config = dict(
    arch='transformer',
    model='CTC audio transcriber',
    dataset='phrases spoken by 400 fixed synthetic voices',
    train_examples=39062,
    noise_aug=0.002,
    time_shift_ms=100,
    input='waveform_16khz',
    tokenizer='char',
    vocab_size=31,
    norm='layernorm_no_bias',
    norm_position='pre',
    hidden_act='gelu_tanh',
    mlp_ratio=6,
    head_dim=64,
    fused_qkv=True,
    bias='none',
    qk_norm=True,
    parallel_block=False,
    dropout=0.05,
    inner_norm=False,
    moe='top_k',
    num_experts=16,
    moe_every=2,
    expert_mlp_ratio=0.5,
    experts_per_token=1,
    shared_expert=False,
    wave_strides=[5, 4, 4, 2],
    subsampling=2,
    layers=8,
    width=256,
    positions='conv',
    residual_init='none',
    optimizer='cautious_adamw',
    learning_rate=0.0015,
    beta1=0.9,
    beta2=0.99,
    eps=1e-06,
    gradient_centralization=True,
    max_steps=4900,
    batch_size=192,
    epochs=24.1,
    lr_schedule='step',
    warmup_steps=240,
    weight_decay=0.5,
)
Rows from block 2 of a small CTC audio transcriber, named by matrix and row number. Rows with one number belong to one neuron. Each number is 200 + 40 x the weight over its row's rms, rounded and kept within 0 to 999. All counts start at 0. After the name is the row's rms in percent of the matrix's.
After each neuron's rows are labels from the 100 clips, of 14976, where the neuron reaches its highest value: "strongest on" is what is common among them; "loudest band" is the band of the loudest frequency at the time of the peak. Only what is clearly more common there than usual is listed. The data: phrases spoken by 400 fixed synthetic voices.
# fc1: MLP up (model.blocks.2.mlp.fc1.weight, 1536x256), inputs 192-255
# fc2: MLP down (model.blocks.2.mlp.fc2.weight, 256x1536, transposed), outputs 192-255

fc1.476,103,246,213,166,145,291,239,168,182,254,139,183,208,97,142,236,212,180,215,173,245,211,249,177,170,221,248,185,224,302,240,156,129,206,154,169,189,152,202,236,208,212,202,206,188,224,111,192,133,184,186,191,158,274,212,143,219,211,158,189,194,205,166,232,172
fc2.476,112,250,222,160,195,183,142,172,248,220,222,107,156,250,250,166,168,231,172,203,165,149,184,232,205,173,239,234,161,263,216,204,249,215,223,213,295,274,198,189,199,198,221,176,139,211,194,227,285,212,219,158,189,132,181,174,240,173,172,198,214,127,191,226,199
strongest on: reverberation; /ɪ/
loudest band: 250 to 500 Hz

fc1.726,122,151,212,153,182,186,238,225,143,222,226,177,213,220,207,261,248,288,153,155,211,142,209,129,169,150,263,228,220,195,190,155,196,168,147,239,173,146,236,183,266,228,245,268,156,189,196,182,191,157,212,208,212,243,203,231,234,281,165,179,204,221,184,244,201
fc2.726,118,159,184,197,189,226,198,195,128,181,253,256,154,162,222,209,259,194,178,231,274,292,205,303,276,225,170,138,191,194,260,164,184,188,166,181,176,213,173,271,130,151,183,224,275,219,179,130,227,209,195,147,212,230,190,253,204,253,202,166,203,190,170,188,195
strongest on: fast speaker; /z/; /ð/
loudest band: 250 to 500 Hz

fc1.414,118,184,217,167,185,173,249,151,207,218,188,290,179,166,242,142,182,257,247,118,214,173,223,167,229,222,296,211,246,184,238,195,162,224,172,159,281,109,199,164,200,166,196,210,206,180,187,157,162,213,184,155,191,235,196,269,162,212,193,202,97,267,225,232,126
fc2.414,118,275,217,241,199,221,245,234,267,228,203,189,215,203,177,231,215,171,274,266,183,164,130,199,211,259,189,219,151,197,246,183,168,222,252,213,144,223,235,167,193,159,183,173,144,218,197,177,243,230,225,204,216,135,163,198,225,230,190,250,111,174,170,168,178
strongest on: slow speaker; /ʃ/
loudest band: 500 to 1000 Hz

fc1.133,105,177,182,130,167,166,199,185,153,258,244,151,172,195,91,240,226,264,238,216,209,147,220,228,254,170,123,255,197,247,222,202,155,112,158,199,192,172,236,247,101,176,227,294,199,296,154,171,257,188,173,168,196,181,222,235,257,169,241,148,165,197,191,160,226
fc2.133,079,204,211,200,193,276,226,225,222,256,168,169,203,199,172,246,189,206,187,255,135,157,234,183,189,108,164,86,208,205,234,139,209,239,323,208,126,215,199,208,204,228,225,184,207,57,150,252,186,146,175,219,96,257,171,141,276,214,151,150,202,173,236,181,119
strongest on: /ɛ/; fast speaker; clipping
loudest band: 250 to 500 Hz

fc1.757,108,251,237,89,170,241,137,248,156,207,213,148,264,238,209,282,132,200,255,175,240,218,209,183,240,213,211,195,214,285,189,159,172,253,151,213,207,191,234,134,118,230,235,229,128,182,202,233,167,174,208,243,170,197,158,255,202,184,104,193,197,214,170,176,128
fc2.757,111,207,206,212,196,241,222,172,253,176,225,224,151,222,151,237,235,193,219,243,198,185,162,200,248,155,178,127,173,145,194,204,208,157,187,224,198,198,208,255,220,254,227,176,128,104,286,252,191,221,179,182,250,213,227,219,135,196,177,261,143,201,205,231,238
strongest on: muffled (low-pass)
loudest band: 250 to 500 Hz

fc1.595,099,213,194,219,258,185,238,205,231,197,239,172,162,248,234,199,158,241,170,126,161,124,172,196,208,102,241,175,240,171,236,192,216,181,219,197,158,258,214,190,218,228,232,164,275,196,165,171,189,172,199,249,227,175,159,202,192,197,201,261,165,179,152,181,195
fc2.595,104,225,240,181,219,158,189,175,166,209,194,186,193,145,142,229,212,241,169,259,225,196,147,183,243,281,184,138,155,164,183,198,211,251,220,218,232,188,173,216,155,134,179,157,318,187,176,237,200,228,173,161,200,254,186,237,228,215,169,200,243,174,239,180,127
strongest on: /ɝ/
loudest band: 250 to 500 Hz

fc1.93,085,228,254,189,178,222,196,160,215,263,238,152,165,203,146,177,228,220,138,179,249,156,139,166,190,190,110,256,185,219,185,248,186,148,241,136,248,189,254,220,243,251,171,240,228,258,150,185,175,253,232,182,214,112,108,166,194,276,202,230,176,203,197,196,260
fc2.93,097,207,238,228,185,218,149,190,162,149,152,163,222,128,162,236,205,221,225,232,120,146,186,169,176,210,256,235,243,154,192,189,205,138,184,237,116,219,221,209,215,157,196,179,136,253,229,216,188,168,169,211,263,224,338,148,214,222,197,261,188,233,157,187,221
strongest on: fast speaker; clipping
loudest band: 500 to 1000 Hz

fc1.195,094,137,153,218,208,182,224,232,182,200,176,167,108,194,219,194,196,258,200,162,236,246,219,242,206,241,265,279,191,178,173,116,157,244,167,199,145,136,200,183,235,233,185,253,258,210,204,214,174,151,171,234,148,253,246,252,237,190,173,216,206,250,186,199,212
fc2.195,082,195,184,255,204,273,130,194,225,179,194,225,173,135,259,195,191,234,165,233,123,226,226,179,160,157,208,169,139,276,198,231,217,189,165,198,242,253,212,240,255,205,163,244,215,191,180,195,280,177,198,186,233,105,147,201,236,167,263,156,278,166,226,144,228
strongest on: /ɝ/; /aɪ/; /m/; text has "timer"
loudest band: 500 to 1000 Hz

fc1.5,092,224,158,171,211,250,201,255,148,220,235,244,168,207,201,247,200,169,185,140,164,226,196,232,265,191,289,192,197,168,292,88,87,220,184,189,219,152,184,227,126,140,183,259,208,211,224,183,152,180,214,213,230,210,185,214,204,170,187,146,161,206,190,144,162
fc2.5,089,167,154,214,127,219,172,161,230,253,146,144,173,114,166,221,134,188,238,232,159,207,214,176,243,196,205,219,179,181,156,198,182,194,167,241,281,218,199,212,230,141,267,201,155,228,165,221,221,192,184,163,87,244,175,187,218,271,215,189,246,131,168,180,176
strongest on: reverberation
loudest band: 500 to 1000 Hz

fc1.251,098,184,260,275,141,234,93,246,163,233,192,110,246,188,111,243,217,234,186,236,177,116,133,150,217,172,176,243,181,290,255,110,190,215,177,196,170,207,269,206,202,175,256,218,242,224,122,217,195,205,170,231,267,190,178,245,210,204,222,196,200,195,159,209,187
fc2.251,079,304,280,261,225,231,134,267,228,200,186,226,257,192,220,195,173,249,203,228,225,243,225,114,222,214,238,208,260,106,217,177,238,172,148,184,210,197,192,220,229,231,197,166,158,194,212,221,148,216,192,231,215,164,216,179,171,215,224,250,202,156,190,199,157
strongest on: white noise; thin (high-pass)
loudest band: 4000 to 8000 Hz

fc1.642,109,170,183,150,258,213,255,226,204,247,247,212,151,249,138,188,215,250,175,81,182,212,174,168,235,107,212,226,212,229,165,176,191,165,273,239,192,175,207,189,163,197,180,250,187,157,182,237,186,188,175,182,203,223,190,198,251,256,168,269,214,196,225,198,95
fc2.642,094,203,195,208,134,212,194,189,143,273,157,157,205,195,161,225,234,202,237,169,183,211,228,215,260,149,198,170,188,208,221,225,102,185,210,214,186,194,244,247,147,263,168,287,170,213,102,224,183,162,157,160,185,157,221,208,265,198,127,201,130,218,221,189,172
strongest on: reverberation; /ɝ/; /eɪ/; text has "today"
loudest band: 250 to 500 Hz

fc1.205,102,209,205,246,221,225,248,222,232,234,236,244,201,230,194,218,158,288,179,167,196,155,185,195,155,124,225,255,249,246,273,125,183,196,251,205,194,210,192,246,124,202,155,151,208,232,184,246,184,158,227,214,192,231,146,145,215,217,142,195,193,288,177,313,158
fc2.205,100,272,183,249,153,177,165,200,205,220,190,159,176,238,168,299,164,186,294,162,127,201,174,165,248,240,237,244,247,203,213,153,187,124,164,249,219,251,165,187,202,273,239,169,127,195,138,191,155,191,172,205,199,229,178,203,220,202,192,215,232,147,249,222,179
strongest on: /p/; /ɔ/; /z/; text has "pause"
loudest band: 500 to 1000 Hz; 1000 to 2000 Hz

fc1.321,114,241,228,96,210,240,218,163,171,215,188,237,269,207,154,248,267,240,253,124,185,206,194,216,173,184,296,151,225,234,218,196,184,222,211,199,194,137,230,195,184,318,251,157,166,187,170,210,139,203,167,177,201,209,206,194,273,174,117,215,202,225,176,203,181
fc2.321,115,171,170,200,189,173,205,217,177,232,173,149,163,179,229,214,174,183,198,143,156,179,230,263,235,180,241,228,168,134,226,177,212,225,167,200,232,239,228,192,131,240,252,232,117,168,213,213,180,194,189,184,202,248,162,182,137,179,181,226,212,176,146,254,232
strongest on: /ð/; /ɝ/
loudest band: 250 to 500 Hz

fc1.651,113,229,239,217,142,139,189,250,152,211,150,199,159,154,229,212,194,240,220,177,278,204,202,181,179,175,218,231,158,267,185,199,141,241,237,210,245,184,164,266,153,190,205,193,195,241,173,279,199,163,152,191,226,197,238,297,254,216,193,155,235,151,177,261,128
fc2.651,133,155,150,229,193,258,214,191,176,255,243,246,216,225,154,179,226,204,209,235,193,202,176,194,308,177,192,143,189,192,183,233,182,200,188,154,171,176,189,161,227,204,209,221,212,186,136,114,185,163,221,188,204,192,128,191,197,154,191,206,156,259,222,108,238
strongest on: muffled (low-pass); clipping
loudest band: 2000 to 4000 Hz

fc1.33,112,194,182,195,188,250,268,204,223,288,177,156,200,272,201,190,137,153,211,183,247,204,225,178,197,198,263,182,214,180,175,129,152,214,230,158,194,204,205,197,185,235,172,200,168,153,216,168,193,258,195,231,195,249,197,188,179,105,151,251,147,270,253,222,210
fc2.33,125,267,165,233,215,210,273,197,162,165,229,256,171,204,146,196,232,214,187,198,154,226,253,221,185,157,118,153,233,176,136,242,223,152,198,235,219,296,175,124,222,222,259,227,199,170,172,159,156,175,200,224,297,192,243,193,194,123,211,133,255,183,149,232,211
strongest on: thin (high-pass); /ʊ/
loudest band: 500 to 1000 Hz

fc1.366,095,162,251,210,247,245,174,208,211,202,238,178,195,245,132,220,121,243,157,103,165,132,248,162,291,180,211,186,218,202,245,85,191,120,214,230,165,205,199,217,219,200,163,243,207,174,141,180,174,206,244,183,240,211,184,148,221,177,212,224,118,227,145,175,127
fc2.366,094,208,204,244,229,221,183,242,102,163,180,220,138,156,252,202,173,165,180,210,191,209,176,245,199,167,220,220,146,217,196,217,195,292,218,223,245,187,184,167,169,232,162,189,204,249,218,264,251,173,235,162,156,195,186,249,187,136,150,238,206,294,145,205,181
strongest on: white noise; thin (high-pass)
loudest band: 4000 to 8000 Hz

fc1.334,102,245,149,162,192,200,204,207,184,231,208,256,201,243,102,250,207,242,226,231,172,131,211,224,235,152,242,179,177,247,228,181,117,183,221,216,136,205,191,254,172,220,112,212,268,167,155,211,171,192,190,283,215,301,235,164,227,221,186,180,219,149,205,254,204
fc2.334,107,261,185,246,222,157,154,236,272,233,170,204,229,186,244,154,158,197,198,164,228,247,204,236,264,144,221,183,258,187,213,198,135,285,188,199,181,216,218,154,194,183,141,239,292,185,236,255,249,212,221,251,221,130,192,150,229,244,179,221,117,96,221,230,152
strongest on: /p/; /oʊ/; /ə/; text has "open"
loudest band: 1000 to 2000 Hz

fc1.347,116,207,244,128,233,197,195,208,242,232,251,167,178,230,157,209,128,265,173,158,164,113,277,171,262,266,276,216,188,191,222,138,160,127,199,156,237,208,239,182,212,190,178,243,209,200,204,182,250,146,231,156,188,225,170,192,200,234,174,180,121,200,211,217,146
fc2.347,103,245,144,289,165,273,190,190,209,263,224,192,184,227,125,227,149,259,197,143,235,194,178,154,210,246,231,148,298,226,286,221,283,250,285,165,209,188,178,208,187,231,221,210,228,242,179,232,180,231,285,177,142,260,186,269,272,197,151,129,181,305,140,258,196
strongest on: /p/; /ʃ/; /ʊ/; text has "pushed"
loudest band: 250 to 500 Hz

fc1.262,106,190,205,221,138,167,208,177,205,220,212,167,219,231,137,133,228,273,160,198,149,212,200,137,222,100,192,282,226,257,184,194,136,241,220,183,192,203,258,190,112,151,131,254,234,264,159,225,144,210,237,227,231,192,199,174,241,215,187,254,240,251,251,165,221
fc2.262,118,201,242,174,187,127,204,191,234,177,190,219,253,204,219,199,173,230,229,238,273,176,225,285,152,246,226,152,222,138,186,256,208,110,205,213,291,232,164,214,215,232,244,214,120,230,199,126,174,216,227,200,191,147,167,182,174,146,244,151,182,175,261,233,193
strongest on: fast speaker; /ʊ/; /ʃ/
loudest band: 250 to 500 Hz

fc1.744,109,199,125,202,101,172,195,188,86,182,230,215,249,203,254,213,192,180,205,181,167,204,212,235,191,166,206,225,147,150,218,195,160,265,195,241,270,234,228,189,220,186,219,221,243,186,172,228,184,132,177,230,189,172,165,212,212,239,146,194,214,158,259,219,126
fc2.744,115,198,179,196,181,254,243,169,243,189,198,250,219,224,164,234,191,182,110,169,171,177,268,207,209,178,205,211,155,239,104,135,239,254,201,216,182,236,209,191,262,162,237,148,202,192,205,195,157,209,198,222,192,255,217,97,221,111,209,199,285,219,216,161,213
strongest on: /p/; /ʃ/; /ʊ/; text has "pushed"
loudest band: 2000 to 4000 Hz

fc1.633,109,135,209,236,222,284,217,175,164,222,228,216,217,178,221,248,205,250,177,136,208,143,275,121,220,144,157,216,248,229,221,112,209,178,272,210,190,191,161,206,206,214,220,223,222,209,186,203,216,168,172,188,156,152,196,177,218,207,191,166,175,168,194,247,198
fc2.633,115,230,190,247,178,198,179,215,109,179,218,216,245,258,186,207,269,162,199,189,210,156,255,221,133,202,265,249,189,167,240,182,206,169,172,202,241,182,162,176,209,224,172,250,98,218,147,170,193,220,211,168,197,198,217,160,46,177,263,224,209,207,160,192,246
strongest on: fast speaker; /aɪ/; /aʊ/
loudest band: 250 to 500 Hz

fc1.692,101,177,159,251,158,128,149,241,203,231,188,212,206,223,151,166,204,195,155,85,223,190,268,233,191,108,178,229,197,163,161,184,202,164,273,166,226,191,227,278,163,186,176,289,202,203,233,232,215,259,194,216,245,162,169,168,218,262,191,167,129,205,291,211,215
fc2.692,120,229,258,168,168,216,95,267,200,192,135,156,217,214,214,216,231,176,144,155,241,195,170,192,129,243,233,257,189,140,292,259,180,202,154,230,222,185,161,136,225,181,237,173,136,212,236,215,204,185,242,204,217,232,250,159,125,175,191,259,214,273,191,153,201
strongest on: fast speaker; /æ/; text has "robot"
loudest band: 500 to 1000 Hz

fc1.278,091,141,238,245,197,218,171,171,192,209,171,146,135,175,183,201,203,215,167,219,267,173,197,148,187,152,208,253,187,332,193,179,149,118,202,246,223,158,221,258,225,220,142,291,174,266,184,236,164,124,191,127,257,234,253,128,184,177,172,236,119,200,168,207,210
fc2.278,077,187,171,193,182,176,154,252,177,253,238,191,171,171,146,261,137,265,282,186,181,260,186,196,244,281,147,224,228,248,277,180,150,225,153,154,221,159,231,201,197,303,213,211,169,199,156,218,167,173,205,213,118,213,164,258,267,171,213,204,203,248,138,210,228
strongest on: reverberation; thin (high-pass)
loudest band: 500 to 1000 Hz

fc1.417,086,185,185,188,150,200,212,228,150,238,217,215,216,255,230,232,182,197,130,199,183,141,233,204,208,169,178,162,154,183,262,215,153,282,186,170,233,160,201,209,127,275,167,210,188,185,68,204,211,246,217,120,229,195,145,186,183,157,155,151,175,200,209,204,142
fc2.417,083,235,213,217,258,199,149,194,213,224,158,162,188,204,234,182,182,196,188,80,219,176,255,182,163,253,240,194,234,232,150,193,208,145,212,182,210,157,187,200,218,224,162,270,238,217,243,196,250,98,165,208,176,164,210,193,212,154,130,239,218,263,172,127,176
strongest on: slow speaker; /aʊ/
loudest band: 250 to 500 Hz

fc1.761,125,108,238,145,167,196,182,217,195,264,168,168,183,173,181,235,150,174,208,206,144,176,270,222,232,168,248,232,159,196,143,151,188,168,234,226,165,185,247,177,235,235,241,298,199,201,208,221,102,152,121,235,149,145,257,202,175,164,189,202,133,139,184,212,163
fc2.761,140,145,189,149,157,220,164,183,158,245,156,232,140,147,205,199,185,239,186,259,195,260,152,238,272,180,101,215,229,315,241,134,175,246,224,264,106,187,255,250,182,229,211,221,231,165,180,241,204,158,187,209,135,181,195,246,213,197,240,214,169,176,185,201,152
strongest on: white noise; thin (high-pass); pink noise
loudest band: 4000 to 8000 Hz

fc1.406,092,132,178,197,165,187,249,139,146,216,231,195,288,253,230,210,232,240,193,168,249,149,151,167,202,117,183,264,193,187,154,142,159,195,232,199,210,144,223,192,230,164,196,256,191,298,187,163,93,188,190,182,195,200,186,173,203,214,152,232,133,188,217,135,267
fc2.406,074,153,143,216,250,251,180,250,269,147,233,263,166,109,218,196,239,202,202,244,202,210,163,224,184,163,187,170,232,244,119,163,290,240,171,187,244,173,231,188,207,270,214,201,229,173,184,268,251,227,102,207,204,199,237,238,123,136,211,216,203,213,200,210,207
strongest on: /ɝ/; /aɪ/; fast speaker; /ʃ/
loudest band: 500 to 1000 Hz

fc1.461,111,247,238,220,168,247,142,312,208,221,140,114,246,213,119,254,145,193,227,202,206,81,185,182,195,188,158,181,226,213,232,181,221,231,193,199,226,224,259,207,225,217,252,176,179,251,166,213,214,174,207,201,169,176,187,167,214,183,142,249,123,171,111,165,228
fc2.461,100,248,204,184,137,182,231,128,292,278,184,204,167,235,193,207,225,130,253,180,253,250,300,107,204,260,261,175,209,219,240,243,195,193,162,187,209,191,195,223,182,156,225,208,273,158,238,213,119,258,213,257,229,205,163,252,220,185,225,192,257,230,216,215,222
strongest on: thin (high-pass); quiet level; pink noise; white noise
loudest band: 4000 to 8000 Hz

fc1.741,101,137,183,218,261,270,119,303,221,222,215,147,176,150,225,183,180,202,216,153,192,162,218,157,259,224,289,147,168,145,214,130,197,271,178,118,167,185,256,192,132,206,157,199,238,187,187,210,148,255,192,172,220,238,125,184,209,173,203,249,164,224,163,171,154
fc2.741,107,174,247,283,217,156,164,198,188,249,221,178,194,174,217,183,259,217,157,208,164,145,171,116,100,222,225,277,221,280,171,255,204,210,248,180,160,137,148,218,185,233,229,189,203,160,194,177,176,181,208,239,297,150,174,167,139,195,170,217,229,221,185,306,146
strongest on: /ɝ/; /tʃ/; /k/; /p/
loudest band: 2000 to 4000 Hz

fc1.339,111,188,204,180,184,203,184,216,216,260,196,199,228,167,169,164,174,183,203,179,194,230,228,148,214,131,119,228,201,268,203,162,174,212,163,182,233,182,260,162,162,160,161,241,253,240,187,211,214,282,203,207,149,161,133,241,304,200,178,244,149,155,210,171,213
fc2.339,100,241,261,164,174,210,232,204,214,185,211,219,136,238,145,217,226,177,217,191,142,184,167,200,253,176,227,175,195,238,143,252,229,176,212,215,305,252,205,230,227,221,225,200,156,157,155,178,191,185,190,274,252,204,259,194,238,233,174,206,250,184,231,209,101
strongest on: /ɝ/; /tʃ/; fast speaker; text has "teacher"
loudest band: 2000 to 4000 Hz

fc1.451,119,157,221,247,193,213,263,142,230,214,169,265,136,177,162,177,246,225,162,158,200,152,203,204,211,212,267,199,179,268,232,246,179,182,222,223,170,210,197,213,256,154,150,211,157,225,142,181,174,220,155,193,276,215,247,172,202,242,206,196,236,188,221,295,160
fc2.451,122,254,244,180,189,150,214,181,214,237,193,187,241,222,264,221,200,215,170,184,286,268,150,213,195,246,249,174,250,158,172,173,117,266,207,195,136,189,118,197,130,206,131,198,242,203,264,173,213,196,213,302,241,168,185,253,192,203,191,134,149,133,153,200,244
strongest on: /p/; child-like voice
loudest band: 1000 to 2000 Hz

fc1.114,088,213,126,235,242,181,195,159,203,243,202,176,241,178,175,233,219,166,201,181,142,166,200,195,215,155,203,144,234,166,212,140,195,190,216,182,228,236,212,233,249,172,162,190,244,202,177,198,151,201,150,204,135,197,198,163,271,184,129,199,169,208,229,235,160
fc2.114,075,239,183,245,164,215,225,204,238,214,233,202,152,190,231,144,210,206,213,257,278,211,134,186,142,229,217,225,206,191,220,250,248,257,209,136,232,135,234,201,225,206,183,212,219,222,213,130,283,220,257,185,127,179,179,233,158,206,271,161,194,229,217,202,244
strongest on: /ɛ/; /p/; text has "slept"
loudest band: 1000 to 2000 Hz

fc1.566,101,228,219,127,167,219,279,173,213,269,252,195,255,244,250,199,206,244,164,195,181,144,185,158,243,151,248,195,235,242,230,225,194,255,227,222,188,216,167,175,160,216,226,133,148,189,161,266,242,165,190,114,201,244,199,200,181,189,127,170,205,185,305,235,205
fc2.566,108,205,163,244,188,159,181,222,128,158,167,275,187,223,175,152,230,188,170,243,257,162,176,191,205,107,245,170,153,193,152,202,204,275,225,248,244,159,206,207,192,182,225,224,236,182,140,188,215,200,170,175,217,156,198,172,186,183,213,166,209,178,212,170,177
strongest on: /p/; /ʃ/; /ʊ/; text has "pushed"
loudest band: 250 to 500 Hz

fc1.213,086,183,248,244,161,139,205,147,187,270,222,135,248,241,162,182,245,271,248,156,270,171,200,142,210,124,200,215,216,247,255,224,160,238,231,210,191,181,212,218,231,132,206,275,206,173,193,221,135,197,218,213,149,232,221,292,201,208,134,183,182,238,245,209,141
fc2.213,079,196,159,185,181,274,283,178,214,156,256,235,226,219,216,197,262,77,194,188,218,232,198,224,153,214,140,213,193,200,195,85,226,163,147,223,186,233,252,181,118,184,155,243,224,215,193,169,205,224,148,259,167,145,221,202,246,148,222,164,191,211,213,75,235
strongest on: /p/; clipping
loudest band: 1000 to 2000 Hz

fc1.15,105,204,252,258,211,237,193,180,164,222,250,233,234,257,115,234,262,285,195,140,138,150,209,109,186,149,170,138,197,228,204,215,219,157,236,203,154,214,245,260,194,252,226,270,203,286,105,229,227,205,184,150,186,249,267,165,249,232,218,164,203,214,210,242,212
fc2.15,096,187,147,179,109,204,289,227,189,206,150,103,176,184,205,227,153,223,304,275,195,221,233,216,153,179,170,251,227,208,274,172,184,216,187,170,183,181,213,201,226,250,222,252,186,252,227,233,164,193,211,290,176,188,167,140,170,197,242,224,154,261,199,147,239
strongest on: fast speaker
loudest band: 250 to 500 Hz

fc1.547,106,211,193,114,201,240,241,201,134,222,175,183,244,185,106,297,241,202,254,86,174,187,205,213,167,188,224,197,210,193,208,216,180,138,160,224,180,207,201,266,184,315,266,226,195,176,197,221,146,181,214,235,224,165,201,148,238,176,150,252,125,225,121,193,236
fc2.547,112,221,221,224,241,168,194,224,132,181,218,160,200,207,221,207,173,155,187,173,193,252,195,190,238,228,222,228,237,92,265,244,159,289,151,168,254,120,199,180,159,258,200,179,176,192,223,203,224,192,232,172,225,190,168,257,192,194,177,211,169,203,179,248,222
strongest on: /ð/
loudest band: 250 to 500 Hz

fc1.574,093,201,215,161,156,210,217,257,187,230,197,143,193,204,174,255,128,233,240,189,203,193,180,258,272,193,276,291,201,154,176,176,170,220,199,171,162,206,254,191,171,305,247,281,157,179,208,207,160,148,185,183,204,127,187,283,228,204,247,159,67,227,155,217,183
fc2.574,068,159,197,192,230,260,216,173,263,267,146,236,86,170,212,205,152,226,186,124,129,213,217,153,247,185,202,185,260,214,169,157,108,241,268,222,266,215,203,218,217,125,179,208,213,196,164,224,173,231,183,157,206,180,196,187,276,186,196,186,194,194,263,214,162
strongest on: white noise; thin (high-pass)
loudest band: 4000 to 8000 Hz

fc1.10,106,146,234,164,218,151,220,238,200,238,221,245,186,167,235,216,206,259,217,185,207,167,226,265,217,201,204,182,219,181,210,217,166,193,151,195,298,223,180,250,172,217,214,160,193,202,156,187,186,188,199,199,282,202,241,262,176,143,223,155,263,139,287,222,192
fc2.10,098,239,181,152,217,194,184,225,201,251,112,218,209,155,124,256,155,203,167,153,219,210,141,199,150,326,251,193,220,128,227,176,125,204,218,178,200,207,219,214,132,190,194,232,209,151,200,270,226,249,180,191,203,242,200,207,194,233,280,224,143,188,150,205,197
strongest on: slow speaker; child-like voice
loudest band: 500 to 1000 Hz

fc1.192,095,217,196,137,108,188,211,184,166,232,198,167,211,159,171,256,137,262,234,196,154,119,217,187,277,223,240,172,232,202,277,190,183,68,177,232,179,208,196,224,215,257,194,207,220,231,185,195,172,177,207,178,180,256,175,156,204,187,155,207,149,259,102,193,149
fc2.192,090,254,129,193,174,222,166,216,177,187,182,282,213,186,233,113,196,186,164,166,209,172,223,193,223,124,191,247,207,235,182,161,193,301,153,184,228,258,250,195,114,179,241,154,188,245,186,197,219,174,228,183,216,222,178,155,215,197,209,146,186,170,258,247,242
strongest on: thin (high-pass)
loudest band: 250 to 500 Hz

fc1.125,109,192,205,129,174,159,247,251,170,236,218,194,213,205,226,175,140,209,219,100,219,170,173,235,287,188,241,227,195,161,202,220,147,171,133,192,243,144,227,204,206,153,233,235,166,209,233,150,224,125,208,171,219,151,179,247,192,235,226,208,112,242,216,188,130
fc2.125,116,202,234,169,219,242,175,184,187,251,247,137,257,239,158,196,192,236,172,226,274,155,128,166,230,219,238,111,215,105,255,185,173,190,164,207,212,239,227,172,172,210,189,159,144,198,226,220,166,160,187,238,248,158,137,280,173,224,228,178,247,148,270,178,221
strongest on: slow speaker
loudest band: 250 to 500 Hz